A small masked image model, trained from scratch.
Model: 3.28M parameters, arch vit, activation relu, moe top_k, patch size [8, 8], layers 8.
Rows from block 4 of a small masked image model, named by matrix and row number. Rows with one number belong to one neuron. Each number is 50 + 10 x the weight over its row's rms, rounded and kept within 0 to 99. All counts start at 0.
Before each neuron's rows are labels from the 100 images, of 14848, where the neuron reaches its highest value: "strongest on" is what is common among them. Only what is clearly more common there than usual is listed. The data: single printed letters, digits and signs in grey, bent and noisy. In brackets: how many of the 100, against the usual share in percent.
# fc1: MLP up (model.blocks.4.mlp.fc1.weight, 512x128), inputs 0-127
# fc2: MLP down (model.blocks.4.mlp.fc2.weight, 128x512, transposed), outputs 0-127

strongest on: capital (67 vs 35.6)
fc1.324:66 59 49 65 56 52 65 26 54 53 43 56 27 54 64 49 48 58 42 63 47 58 45 40 61 58 53 57 63 52 65 46 51 53 55 41 39 37 50 53 29 45 45 58 42 43 34 53 50 41 64 53 52 62 55 41 58 59 46 54 67 55 43 62 61 45 64 42 26 45 48 43 39 41 58 55 44 45 59 53 63 54 52 49 50 60 47 44 33 44 50 57 37 40 51 68 57 57 50 64 45 64 62 51 44 60 60 52 37 63 66 47 63 44 51 56 54 53 39 87 47 34 44 42 65 42 50 41
fc2.324:53 39 62 46 40 46 37 51 58 56 44 62 34 48 40 41 39 53 37 62 54 39 63 52 59 45 61 53 55 47 37 41 33 52 58 75 46 57 46 42 49 51 49 44 43 49 40 58 57 51 50 66 65 72 46 47 66 43 60 40 36 61 44 43 54 38 43 55 53 49 53 58 57 62 51 45 47 53 66 59 51 63 38 39 53 46 30 56 51 55 42 62 61 42 31 52 65 51 75 36 43 48 48 43 63 30 70 48 48 43 44 53 58 50 65 45 29 55 33 56 40 40 47 44 27 55 60 46

strongest on: the character % (27 vs 1.5)
fc1.167:53 52 55 65 51 36 65 68 53 37 62 42 51 41 55 42 37 45 42 34 46 57 46 34 40 44 53 52 63 35 43 60 38 54 38 36 54 59 49 31 48 53 48 38 58 65 53 43 48 47 47 48 44 42 64 48 51 41 49 77 55 41 41 43 41 51 50 35 53 59 63 54 60 39 49 53 65 68 73 46 53 26 52 49 56 47 58 44 49 60 59 50 54 51 37 36 53 47 54 70 60 49 70 55 43 18 63 59 61 59 50 55 48 28 42 55 62 53 44 49 48 54 53 43 65 42 48 48
fc2.167:45 56 49 48 47 71 54 52 47 35 53 41 61 34 59 56 44 56 45 46 44 52 79 54 53 63 46 45 35 56 52 36 54 35 51 51 32 43 32 53 48 40 63 53 26 43 41 62 52 50 57 56 63 72 27 49 43 49 53 33 54 56 60 43 33 44 54 52 54 39 40 43 48 54 61 54 40 38 25 51 54 68 62 61 58 50 42 52 50 31 60 49 43 44 49 52 48 64 32 35 54 45 39 58 61 67 39 59 49 47 65 53 58 53 55 34 48 38 53 45 36 52 48 40 39 45 45 45

strongest on: dark on light (83 vs 39.8)
fc1.4:48 54 50 53 32 41 53 38 37 54 40 28 41 48 48 55 41 54 48 44 45 37 52 66 66 53 32 48 54 47 36 58 41 37 47 44 68 51 34 53 50 38 64 28 51 44 60 46 51 69 33 50 58 46 60 51 47 76 49 45 39 53 57 46 52 46 62 44 65 65 47 50 55 45 35 60 48 55 48 45 60 55 52 50 46 46 69 59 70 55 40 46 32 67 45 52 44 63 56 59 59 74 43 54 50 59 42 42 46 50 62 57 44 39 44 38 36 56 44 51 61 65 55 53 61 48 78 43
fc2.4:50 47 48 64 53 52 38 49 71 49 48 70 50 45 57 43 54 43 43 51 53 53 30 31 45 59 64 52 59 37 65 46 73 70 65 51 44 49 66 48 41 65 52 65 50 60 40 56 41 38 43 53 44 52 52 46 51 36 42 67 52 54 45 53 52 47 48 48 52 32 65 46 58 49 63 43 60 39 65 44 43 46 48 39 45 56 44 45 26 55 63 39 63 55 40 39 64 52 49 46 38 26 60 39 48 43 44 38 49 55 48 46 56 69 58 73 48 58 57 44 42 31 45 64 44 49 28 46

strongest on: capital (66 vs 35.6); the character W (25 vs 1.3)
fc1.235:56 35 53 53 55 64 38 65 56 59 49 32 48 57 57 50 72 55 56 44 51 59 55 52 65 41 68 36 46 44 66 45 41 38 44 67 41 45 49 50 61 60 56 52 34 46 72 50 31 31 62 66 34 40 50 27 47 36 60 39 48 39 38 54 41 47 39 45 55 62 46 51 38 63 46 59 48 42 57 54 40 56 28 54 51 42 55 54 56 53 57 48 42 63 46 48 65 47 51 48 34 57 55 63 55 40 66 40 56 46 35 45 58 38 36 53 45 62 58 47 64 47 61 36 65 59 51 46
fc2.235:49 25 36 49 54 40 49 42 69 53 50 58 54 43 53 54 46 64 45 73 49 50 48 52 43 74 29 54 72 44 53 56 52 52 47 40 60 43 61 44 52 43 71 54 62 37 41 52 48 49 46 43 53 50 31 53 44 59 29 65 62 48 56 43 55 70 47 58 57 43 57 50 59 42 57 55 42 53 44 52 65 45 59 42 47 49 46 58 30 47 26 55 64 42 70 47 47 44 45 56 68 34 54 48 48 45 41 62 38 56 58 38 48 41 73 35 57 41 39 53 33 50 42 53 47 53 46 47

strongest on: bold (74 vs 46.7); capital (61 vs 35.6)
fc1.72:42 70 73 56 46 44 52 43 53 65 63 49 46 57 57 48 54 43 53 38 56 67 49 50 56 54 46 43 52 63 68 59 48 49 55 52 41 41 45 40 47 53 57 51 53 45 52 60 47 31 44 51 56 50 31 45 63 52 31 55 50 54 52 49 41 44 39 58 40 38 45 48 52 34 59 57 59 40 56 39 55 40 46 56 35 57 70 49 59 42 70 51 43 42 44 66 46 22 45 69 48 35 35 75 74 48 35 58 43 75 61 53 39 52 43 57 50 39 54 42 37 54 44 60 51 54 62 44
fc2.72:64 57 38 34 47 49 50 61 53 43 48 51 45 46 58 44 53 60 44 54 52 45 54 58 35 51 59 65 59 29 42 52 52 52 53 48 58 61 54 61 42 40 39 50 44 57 42 47 55 47 58 47 37 63 67 44 32 38 73 44 52 33 42 54 51 50 60 36 53 61 59 48 51 74 35 42 52 51 52 63 47 62 50 45 70 47 31 46 52 45 34 41 48 62 55 33 51 65 55 32 45 64 56 36 44 59 65 55 50 22 46 49 67 50 61 37 68 63 57 62 53 57 51 48 38 33 50 65

strongest on: digit (31 vs 13.4)
fc1.308:39 63 53 31 55 50 44 47 54 38 51 41 35 42 57 43 46 41 57 44 38 47 53 45 58 54 42 50 58 56 45 52 42 40 46 52 44 54 67 35 58 56 33 65 60 44 44 51 45 50 34 64 67 51 68 30 64 43 61 67 57 54 51 67 48 52 30 42 59 55 47 61 34 52 44 38 60 48 51 51 62 52 51 57 49 62 55 61 69 61 40 28 53 40 50 54 28 45 53 44 45 57 54 55 56 60 53 59 36 47 36 52 38 48 38 48 49 51 49 30 21 66 46 32 64 42 55 49
fc2.308:51 43 44 49 35 38 49 52 47 60 46 65 57 42 45 64 54 62 54 62 57 65 42 43 48 43 62 51 36 48 46 47 42 57 52 39 52 53 23 53 44 54 64 42 44 58 49 32 46 62 63 43 43 42 49 65 37 51 27 25 43 36 45 40 38 52 64 50 29 50 54 43 60 56 47 61 50 61 53 61 43 61 62 34 61 47 54 37 35 47 44 64 54 53 46 53 71 50 49 52 68 35 43 33 44 37 42 29 65 53 63 58 54 53 63 63 59 42 43 62 60 37 51 56 38 56 39 46

strongest on: bold (74 vs 46.7)
fc1.231:40 41 64 46 37 49 38 59 62 46 42 53 50 55 62 51 50 43 43 42 44 53 49 44 56 58 51 47 52 59 40 63 59 40 51 68 45 46 51 47 68 41 49 56 51 53 38 34 41 36 57 56 62 43 63 31 57 61 40 39 50 53 40 70 57 43 53 59 33 57 53 44 60 67 47 75 52 48 38 37 48 49 70 37 54 43 46 31 39 39 29 58 39 69 49 61 45 55 61 71 36 65 39 63 61 44 30 52 49 38 46 41 57 63 41 44 53 49 42 45 52 59 39 57 60 36 39 50
fc2.231:48 58 56 51 59 49 63 54 40 59 41 53 59 57 37 45 70 46 61 54 63 43 63 58 51 55 62 69 44 68 68 56 55 52 41 56 46 40 44 49 39 37 43 48 60 40 62 52 53 46 47 18 33 54 50 42 37 49 65 64 57 49 60 28 44 49 52 35 43 58 48 44 63 41 55 29 40 64 49 58 61 31 29 46 60 52 47 41 49 46 60 42 46 40 55 44 60 51 57 48 58 35 59 49 43 57 55 52 61 47 54 58 36 36 51 56 34 61 63 57 32 41 63 52 38 51 47 32

strongest on: the character w (27 vs 1.5)
fc1.131:46 51 52 64 40 44 47 59 56 53 58 55 50 39 45 63 49 49 45 54 49 48 58 30 44 42 56 62 66 49 54 53 55 48 35 48 31 51 48 40 53 63 37 35 59 41 35 58 54 18 51 61 35 49 42 50 60 70 40 72 27 46 65 41 57 52 47 59 52 44 58 46 46 58 51 56 58 34 42 43 44 39 59 59 41 53 34 37 29 27 51 64 58 45 59 38 44 49 66 66 35 58 40 56 39 55 47 48 49 38 43 62 49 54 37 54 52 46 51 54 43 27 54 34 49 50 46 45
fc2.131:57 51 62 46 58 57 49 45 29 43 37 32 54 43 65 35 56 52 50 39 65 39 56 55 20 57 58 39 47 47 51 55 49 57 76 45 59 56 44 40 59 37 51 63 53 59 34 34 63 61 63 51 63 49 47 37 49 55 54 50 63 52 40 49 58 40 51 47 59 45 42 50 41 56 64 53 55 49 54 44 55 68 55 39 60 45 53 31 46 48 77 41 48 57 46 49 55 38 60 33 32 51 53 48 47 47 53 43 28 60 56 38 50 55 65 46 43 47 41 51 37 60 49 55 51 37 49 21

strongest on: capital (62 vs 35.6)
fc1.139:80 50 52 56 41 69 44 63 36 52 33 52 44 56 49 48 54 58 35 42 60 69 62 56 57 48 41 50 63 54 51 50 66 59 50 62 38 39 47 51 50 56 58 48 19 50 63 57 54 50 49 34 55 48 55 43 50 41 55 57 75 55 43 49 45 46 47 35 67 36 29 56 51 59 47 61 58 58 57 39 47 63 50 46 43 61 51 60 44 54 59 30 46 51 62 59 43 41 47 47 37 56 34 64 45 50 48 48 57 54 39 59 56 47 42 65 72 65 52 54 45 52 61 56 66 30 42 40
fc2.139:25 35 42 33 51 33 36 50 64 53 50 48 51 70 54 46 67 41 47 66 36 43 39 44 53 59 40 45 49 60 44 56 59 46 57 46 57 36 59 49 58 30 60 55 60 53 52 61 49 36 61 56 55 67 53 42 52 62 64 52 54 53 45 57 42 47 56 58 37 63 58 45 43 41 55 30 31 45 37 50 57 54 51 51 55 16 50 32 58 29 39 53 46 39 52 55 55 35 52 68 44 41 44 42 66 40 58 52 46 50 57 46 51 37 47 60 40 47 68 55 60 52 52 56 40 61 59 51

strongest on: bold (85 vs 46.7)
fc1.307:55 61 51 65 51 51 44 45 45 63 41 55 60 64 57 45 64 50 49 56 69 57 60 52 64 48 72 51 50 53 69 55 33 62 40 72 58 48 62 48 46 41 54 41 52 55 66 67 51 68 45 53 53 56 25 42 43 58 52 40 51 48 35 44 56 58 35 59 41 43 45 45 50 60 53 53 40 35 43 51 45 39 46 59 61 43 36 57 31 47 33 42 45 42 41 57 59 49 60 49 48 57 66 61 51 61 69 75 38 49 56 43 52 73 55 43 49 64 40 62 55 50 48 48 39 39 69 56
fc2.307:53 71 61 39 48 31 71 32 58 43 61 43 41 46 45 41 47 38 55 58 51 54 46 41 62 25 46 48 56 36 37 51 56 32 42 39 58 53 38 44 55 56 57 47 60 52 42 54 64 39 51 47 48 48 57 43 65 47 64 72 53 59 61 67 58 51 45 22 58 53 40 49 66 61 51 58 43 69 68 49 54 65 46 54 54 61 53 45 68 57 45 60 50 66 52 53 52 53 59 54 49 56 47 37 44 39 62 52 59 53 30 46 58 45 36 61 59 52 57 37 49 67 55 49 42 50 30 55

strongest on: sans-serif (89 vs 56.8); bold (88 vs 46.7)
fc1.285:49 63 42 38 43 46 41 39 55 42 47 28 66 55 44 69 52 63 57 50 58 47 69 54 66 71 40 45 54 44 43 55 44 27 38 53 50 59 30 43 42 42 51 55 43 31 44 54 55 53 41 36 51 59 40 64 53 47 63 52 39 44 49 56 51 60 59 59 71 70 43 43 58 52 28 48 46 53 62 48 50 58 57 69 50 55 52 57 45 59 50 55 38 39 51 66 51 52 42 50 31 40 68 60 64 46 36 48 50 35 64 31 41 58 67 45 58 47 45 55 50 54 38 54 45 36 42 43
fc2.285:54 60 72 33 50 52 55 57 50 48 42 46 40 28 36 61 47 44 57 36 55 42 41 55 58 58 49 50 64 45 52 55 62 52 51 53 44 46 66 38 43 50 56 25 54 41 51 56 38 67 39 67 32 59 68 34 63 65 45 40 45 65 40 55 36 47 67 46 47 48 65 62 38 52 61 45 53 49 48 55 58 41 65 60 56 56 54 52 69 31 42 30 34 43 43 48 54 38 51 39 40 49 47 45 48 50 58 63 68 65 43 63 57 37 48 54 42 47 49 32 58 56 49 40 59 45 51 62

strongest on: capital (62 vs 35.6)
fc1.143:52 44 40 55 54 61 46 54 65 44 63 35 42 39 48 48 37 52 56 55 51 53 57 67 69 48 51 44 45 64 49 58 31 42 50 22 42 54 64 63 58 56 51 35 39 66 49 57 53 31 62 61 59 61 50 58 51 65 41 48 48 48 47 53 54 54 48 53 55 42 55 67 56 69 31 44 27 51 51 49 51 33 50 55 63 39 65 41 56 54 45 46 38 47 39 43 64 51 50 25 45 51 39 57 59 49 43 59 59 48 63 36 58 53 32 31 38 48 32 46 39 38 46 49 52 43 69 46
fc2.143:39 73 45 29 36 44 48 52 40 78 42 44 68 55 66 50 49 47 40 57 41 39 39 48 37 35 37 51 46 58 51 42 46 54 64 55 43 62 29 43 59 41 58 50 47 44 45 44 50 61 57 56 43 33 30 48 51 41 68 42 49 61 43 47 53 63 56 47 57 49 58 53 35 28 71 53 51 49 57 38 38 52 71 56 44 48 32 61 44 52 65 51 62 47 59 66 49 59 51 61 61 60 54 40 49 40 54 35 34 55 35 58 49 53 44 46 50 36 37 51 52 59 44 45 54 39 55 46

strongest on: digit (31 vs 13.4)
fc1.423:49 62 38 51 52 39 46 37 58 55 39 28 46 36 47 44 55 67 66 44 55 46 28 48 55 60 56 37 61 39 48 32 67 55 47 38 60 37 48 63 44 49 44 65 58 61 61 54 57 54 73 41 55 49 19 61 45 55 37 61 37 44 42 67 41 54 43 53 50 50 57 42 48 63 50 34 49 54 40 48 48 45 46 40 40 46 35 58 51 58 43 52 45 55 56 61 43 67 61 41 56 50 55 56 52 50 56 65 55 50 64 54 59 62 44 41 54 57 47 61 53 64 55 40 16 43 57 45
fc2.423:49 56 65 40 47 62 55 41 53 42 58 60 30 41 39 53 61 52 38 49 41 52 62 62 51 33 37 51 40 67 43 38 57 33 50 47 59 47 44 54 35 46 69 58 43 50 46 38 54 41 49 65 43 54 65 29 34 62 60 49 44 65 62 44 33 60 53 39 65 46 64 47 51 36 47 69 47 63 49 57 66 40 50 68 53 33 53 38 50 28 48 46 49 48 53 54 58 52 44 48 66 41 54 48 64 54 43 45 56 37 58 47 44 33 51 53 51 28 45 38 58 65 62 69 59 52 43 50

strongest on: capital (64 vs 35.6)
fc1.419:49 56 48 49 55 48 40 52 67 58 62 54 40 65 53 62 73 52 38 45 51 55 63 73 47 56 49 52 44 63 47 54 43 34 32 54 39 63 32 34 46 70 50 49 48 44 37 59 63 51 46 56 45 57 39 58 56 63 49 71 55 52 47 59 48 40 54 54 53 56 45 64 52 29 50 50 48 68 58 52 22 56 54 71 53 50 55 56 43 52 40 57 62 30 48 52 35 26 48 52 55 43 48 40 52 42 67 45 47 54 60 46 43 67 44 33 39 51 55 46 58 67 45 51 65 38 43 53
fc2.419:53 46 51 35 45 53 41 40 46 50 46 44 54 46 43 65 56 45 59 51 64 47 68 48 60 61 66 47 56 44 49 51 71 53 50 49 65 48 67 40 55 48 32 52 63 62 57 38 55 58 47 30 40 57 47 67 39 57 44 31 32 58 55 54 51 36 54 42 50 51 50 57 27 49 45 27 55 51 29 46 55 52 41 58 54 56 64 48 70 69 46 61 33 61 53 53 63 43 66 53 48 46 59 59 42 48 47 59 60 55 30 51 67 41 52 45 44 46 33 61 63 46 69 38 43 36 52 57

strongest on: bold (94 vs 46.7)
fc1.282:45 52 48 50 65 38 49 46 57 53 61 49 47 58 58 47 60 57 72 41 58 49 31 54 70 30 49 46 51 84 58 63 50 53 46 46 44 40 33 51 62 60 50 61 41 44 48 58 42 49 49 48 54 44 36 58 28 58 61 45 45 57 40 42 48 52 33 46 64 31 55 53 49 37 54 56 29 55 58 45 52 61 59 45 63 49 47 33 50 55 46 48 63 47 39 35 55 59 45 56 38 44 45 35 45 27 40 46 46 67 50 55 71 47 45 51 56 58 48 27 64 42 53 45 51 47 64 38
fc2.282:59 56 57 69 53 49 50 70 55 42 44 55 40 36 58 50 45 61 46 59 53 54 69 46 44 76 52 57 64 24 42 37 42 53 67 53 67 37 40 48 44 36 55 51 54 54 51 46 52 49 35 56 38 49 61 44 59 54 57 66 51 58 50 50 44 46 52 58 44 61 44 66 58 60 43 50 83 52 38 47 50 46 51 44 48 37 49 62 58 45 66 58 38 55 60 66 42 44 47 37 74 55 42 56 59 60 53 59 42 38 52 51 42 48 54 54 38 26 55 67 39 51 48 42 32 46 45 59

strongest on: bold (80 vs 46.7)
fc1.394:43 61 53 40 45 51 37 45 52 61 47 42 29 56 33 62 48 62 65 51 40 61 55 43 60 61 45 47 52 49 46 47 47 51 32 60 45 46 41 46 42 54 60 42 61 39 52 60 28 74 39 63 39 47 50 40 46 72 63 52 46 48 39 46 51 46 55 57 70 49 55 47 68 59 41 52 45 45 50 45 63 51 59 53 52 50 45 57 64 39 34 49 44 52 34 80 61 51 65 57 51 55 50 55 61 46 37 46 65 58 74 47 67 47 68 39 47 43 41 48 56 43 37 44 62 36 34 39
fc2.394:53 25 38 69 41 62 57 49 50 53 56 54 60 59 66 42 62 49 23 59 68 42 51 66 42 34 57 55 42 54 49 46 62 43 66 42 49 57 67 58 57 40 40 55 53 65 46 42 61 38 60 47 60 57 58 56 46 48 44 40 54 50 58 53 41 63 40 38 45 55 47 39 39 54 62 56 75 56 41 42 54 46 39 39 54 52 56 40 41 55 46 41 56 37 50 28 40 56 43 49 52 52 35 51 41 53 58 64 44 36 38 62 52 57 35 55 60 63 55 53 43 53 78 51 40 53 68 45

strongest on: bold (88 vs 46.7)
fc1.115:61 39 52 47 46 59 32 28 50 65 43 62 42 74 67 46 54 58 36 56 40 48 56 48 49 60 55 55 62 52 49 54 42 43 38 51 55 61 61 59 43 61 63 56 44 48 41 46 48 58 57 53 53 50 28 52 39 64 64 34 35 47 67 55 43 66 44 44 56 53 49 45 45 53 59 47 55 45 57 54 53 36 45 63 49 46 51 49 46 43 47 45 55 49 56 67 25 59 48 46 52 50 66 57 68 54 46 22 41 53 74 57 54 60 45 43 61 24 40 62 43 40 45 40 45 69 43 46
fc2.115:43 57 44 53 58 41 55 48 47 55 66 46 48 47 54 47 57 41 47 44 58 46 37 49 36 61 50 58 44 47 54 35 70 39 47 52 55 27 36 52 54 53 38 31 68 52 67 58 50 48 50 47 53 67 49 53 58 41 45 60 52 50 60 30 42 52 45 35 62 62 51 54 60 56 17 56 46 68 32 48 54 55 47 46 42 56 45 42 61 48 60 53 40 32 37 35 60 39 60 54 40 32 50 50 43 49 43 76 55 34 37 48 40 52 54 62 25 74 51 49 55 53 49 52 44 57 54 50

strongest on: the character % (28 vs 1.5)
fc1.367:47 49 43 61 66 45 37 56 72 41 47 43 38 66 50 40 32 25 68 52 46 57 65 68 30 54 62 47 42 62 42 55 35 85 50 58 44 55 57 43 50 48 65 55 59 62 47 56 53 57 69 64 48 43 49 55 38 65 47 48 56 45 60 44 37 46 37 46 66 37 45 55 29 53 54 42 42 58 71 48 37 55 50 57 52 57 65 57 58 58 47 33 44 60 45 39 59 42 46 46 46 50 46 70 59 56 50 48 51 40 44 41 54 48 52 49 61 39 56 49 48 55 53 53 62 56 52 48
fc2.367:66 61 61 37 44 38 63 60 40 56 53 52 65 43 55 41 50 44 53 45 43 36 43 46 57 70 35 54 53 39 45 35 75 27 42 58 53 47 38 43 44 40 44 27 54 44 52 49 37 51 44 44 57 60 56 51 57 22 45 48 47 52 53 62 62 54 58 55 46 58 56 26 56 59 53 44 58 44 55 24 62 48 53 40 39 50 44 59 46 63 50 72 59 55 67 66 52 47 59 44 56 53 61 44 35 52 43 44 33 75 60 61 52 52 50 45 49 48 44 47 55 36 51 45 52 53 40 61

strongest on: the character % (36 vs 1.5)
fc1.330:44 50 49 45 47 42 51 55 77 38 38 42 50 55 50 41 54 57 35 56 39 51 43 67 34 53 58 46 55 59 54 47 41 49 34 43 51 31 47 59 44 45 61 65 45 59 47 33 62 52 72 62 45 31 49 46 45 49 43 26 61 46 69 61 45 54 63 41 53 32 62 34 57 46 51 52 40 46 48 45 31 57 53 54 55 48 62 47 56 58 59 34 50 66 64 32 50 43 48 47 59 53 64 35 48 55 42 59 44 64 38 45 45 42 50 53 60 53 59 63 58 30 61 45 36 41 31 41
fc2.330:41 65 62 50 33 60 49 37 21 48 43 60 45 42 60 56 43 48 57 40 44 48 63 45 32 59 32 44 47 39 28 56 44 43 58 48 56 69 57 36 57 42 43 41 61 30 58 37 47 46 45 44 60 54 46 63 57 54 53 32 62 38 37 42 71 44 32 46 51 70 38 41 42 55 40 60 42 38 58 74 45 53 52 48 49 45 61 50 30 49 52 52 45 46 50 56 51 61 58 57 49 40 33 52 40 58 51 28 57 53 52 54 45 69 46 48 55 57 57 46 37 50 50 56 57 59 63 50

strongest on: bold (76 vs 46.7); italic (74 vs 46.8)
fc1.255:44 53 50 32 62 57 53 45 52 53 43 59 64 45 72 43 61 66 56 42 59 31 45 51 54 38 57 42 55 53 58 58 46 65 58 48 63 61 54 44 56 41 47 50 43 39 80 40 62 40 47 60 45 56 36 60 39 46 59 60 56 65 50 56 43 56 20 55 57 59 40 40 60 44 59 61 48 57 47 50 58 43 35 53 56 50 58 47 54 21 66 39 59 58 36 47 36 70 50 44 57 42 54 39 44 51 41 40 42 62 52 58 65 31 59 54 53 37 50 44 61 47 55 65 53 56 38 62
fc2.255:40 48 50 76 26 23 55 58 50 58 60 55 36 52 46 57 34 32 36 59 42 58 55 43 56 62 52 61 44 53 33 29 51 49 43 52 53 49 47 45 50 59 56 50 44 59 25 57 43 64 59 40 70 44 56 33 59 50 42 44 42 45 45 37 57 55 55 51 56 45 60 55 39 55 35 51 51 59 50 40 48 71 51 50 34 59 32 53 39 72 46 56 38 39 56 59 64 39 52 57 50 66 45 66 52 44 53 52 48 40 60 40 51 69 43 47 40 60 39 55 44 50 43 40 39 49 58 51

strongest on: capital (60 vs 35.6)
fc1.348:55 57 54 47 68 48 55 37 55 68 63 64 40 62 39 42 68 43 35 53 27 41 40 51 52 37 32 39 51 47 44 75 43 30 41 49 51 56 49 40 47 49 44 58 39 48 58 32 58 37 65 60 58 42 48 51 63 50 34 45 65 40 46 42 64 53 44 35 45 42 56 47 56 53 49 59 35 21 53 58 44 45 49 42 45 43 43 49 42 49 60 56 38 46 42 45 40 44 70 52 62 45 67 65 39 43 37 45 41 40 46 51 40 66 58 53 75 52 54 52 53 55 53 50 57 46 49 59
fc2.348:56 41 60 59 32 40 57 46 48 48 51 66 48 42 54 50 39 30 45 63 57 41 44 40 42 48 54 57 29 64 37 40 63 52 50 45 52 41 56 63 61 53 65 58 47 67 56 33 45 47 61 59 60 52 56 51 42 55 44 38 57 58 56 45 48 48 39 63 42 34 39 48 58 31 52 49 55 53 39 56 49 44 43 56 58 67 44 53 53 57 42 29 50 46 57 35 39 53 57 42 73 88 46 65 49 62 60 37 49 52 38 56 50 44 27 52 51 50 35 56 56 67 60 42 49 55 60 55

strongest on: italic (74 vs 46.8)
fc1.490:55 51 41 57 67 35 56 49 71 50 20 38 41 47 62 47 39 50 68 40 62 45 40 58 50 45 44 55 57 39 48 55 54 46 52 46 41 49 54 54 40 59 37 51 43 47 34 33 55 47 50 47 70 54 69 48 41 43 47 44 53 43 51 32 44 50 37 38 50 52 63 46 52 53 51 50 48 48 49 46 58 62 40 40 51 48 56 39 69 61 63 56 47 54 34 49 58 56 48 19 42 40 63 50 47 34 49 38 42 40 70 71 44 37 49 56 53 54 40 31 50 46 72 56 32 57 56 47
fc2.490:37 61 50 48 35 44 50 11 28 69 50 52 57 32 52 40 55 47 50 51 48 40 57 63 38 59 59 54 44 49 59 50 64 37 42 53 61 62 50 41 39 53 61 56 67 47 44 48 36 44 59 60 39 61 53 50 46 49 30 52 32 54 56 45 38 58 71 42 69 39 65 60 62 57 43 55 58 49 58 49 45 40 68 45 61 56 60 51 46 35 46 36 58 59 41 48 51 50 61 49 57 51 47 46 47 43 42 51 54 40 38 35 76 62 49 52 54 53 56 52 49 57 44 56 66 53 37 65

strongest on: dark on light (85 vs 39.8)
fc1.177:51 59 29 60 62 45 38 59 54 39 45 37 43 50 58 48 48 62 51 27 58 41 55 47 46 49 46 52 63 47 44 55 43 49 47 51 32 49 62 57 52 44 37 43 65 56 54 65 55 44 41 60 57 53 47 29 47 63 55 43 42 65 59 37 58 56 46 53 48 70 54 63 56 39 57 47 46 72 22 45 51 49 54 40 52 59 23 50 47 54 37 50 35 37 37 60 42 52 51 44 53 42 44 69 33 33 46 43 51 39 63 43 55 38 48 51 49 68 46 46 45 35 78 58 62 48 48 55
fc2.177:34 32 43 46 51 70 51 41 45 50 52 47 56 44 41 61 50 32 44 68 36 51 49 60 55 54 65 45 36 63 52 49 46 42 40 49 54 49 62 40 40 52 51 52 45 66 37 56 54 36 43 62 51 52 41 55 53 34 34 51 45 44 48 60 34 53 47 56 55 44 70 51 40 52 46 72 60 29 71 54 55 50 48 56 50 55 67 49 40 53 62 37 66 55 70 35 56 53 40 58 53 58 33 39 70 62 39 49 56 59 39 50 35 37 44 47 51 42 35 59 51 70 33 63 55 37 51 51

strongest on: capital (64 vs 35.6)
fc1.165:52 54 46 60 56 43 51 49 49 59 64 64 58 56 50 56 36 66 45 50 43 38 62 21 49 39 52 52 52 62 48 38 58 55 37 38 64 33 59 38 50 39 61 53 55 58 60 49 60 34 54 59 53 58 55 42 39 57 45 41 55 41 49 49 57 62 49 34 55 46 55 62 53 47 25 32 33 59 56 37 44 42 48 46 62 49 73 61 47 49 57 45 36 49 44 67 39 46 40 53 62 37 46 52 64 55 68 41 59 61 41 39 46 57 51 55 65 49 58 53 41 29 45 45 69 59 60 27
fc2.165:47 35 56 38 51 65 48 36 62 38 43 31 55 51 48 57 70 36 64 57 40 51 45 57 51 56 51 43 35 36 53 57 38 52 54 63 33 60 40 62 53 60 51 40 43 35 51 52 43 51 46 28 45 25 48 74 52 44 39 51 50 64 44 44 55 48 32 53 39 63 54 41 42 52 67 59 66 53 49 48 65 49 46 37 53 59 58 45 47 33 43 63 70 47 49 48 52 50 58 51 48 58 43 45 45 37 39 41 58 44 61 57 54 53 48 53 33 38 58 45 45 53 56 49 27 52 40 78

strongest on: the character % (27 vs 1.5)
fc1.203:42 52 52 36 52 47 56 44 47 42 52 65 39 40 48 47 44 47 33 42 59 59 53 55 51 55 59 42 42 40 69 46 48 51 50 58 40 56 43 56 59 46 59 61 54 34 65 76 48 46 34 40 47 43 53 20 35 58 46 69 43 59 53 50 49 43 43 60 54 59 66 41 63 43 51 46 49 39 63 47 47 42 26 42 32 48 52 45 56 59 65 47 48 37 68 61 61 60 51 43 40 58 56 55 48 63 34 38 50 49 62 62 66 38 44 46 61 39 50 83 43 53 51 42 57 40 57 52
fc2.203:54 53 36 59 30 48 53 64 45 66 60 47 66 65 38 50 51 61 53 48 47 54 57 43 48 38 47 64 64 50 25 43 61 53 40 58 45 49 55 42 47 65 57 54 38 46 55 26 64 50 56 37 57 46 45 61 56 41 48 69 55 45 30 58 66 45 58 33 39 55 50 47 28 51 38 55 57 57 57 51 47 53 64 49 59 51 47 47 44 62 52 65 39 32 42 41 34 36 50 42 64 45 66 59 54 46 52 45 52 62 57 40 56 43 65 33 41 47 21 50 39 49 58 43 60 47 57 54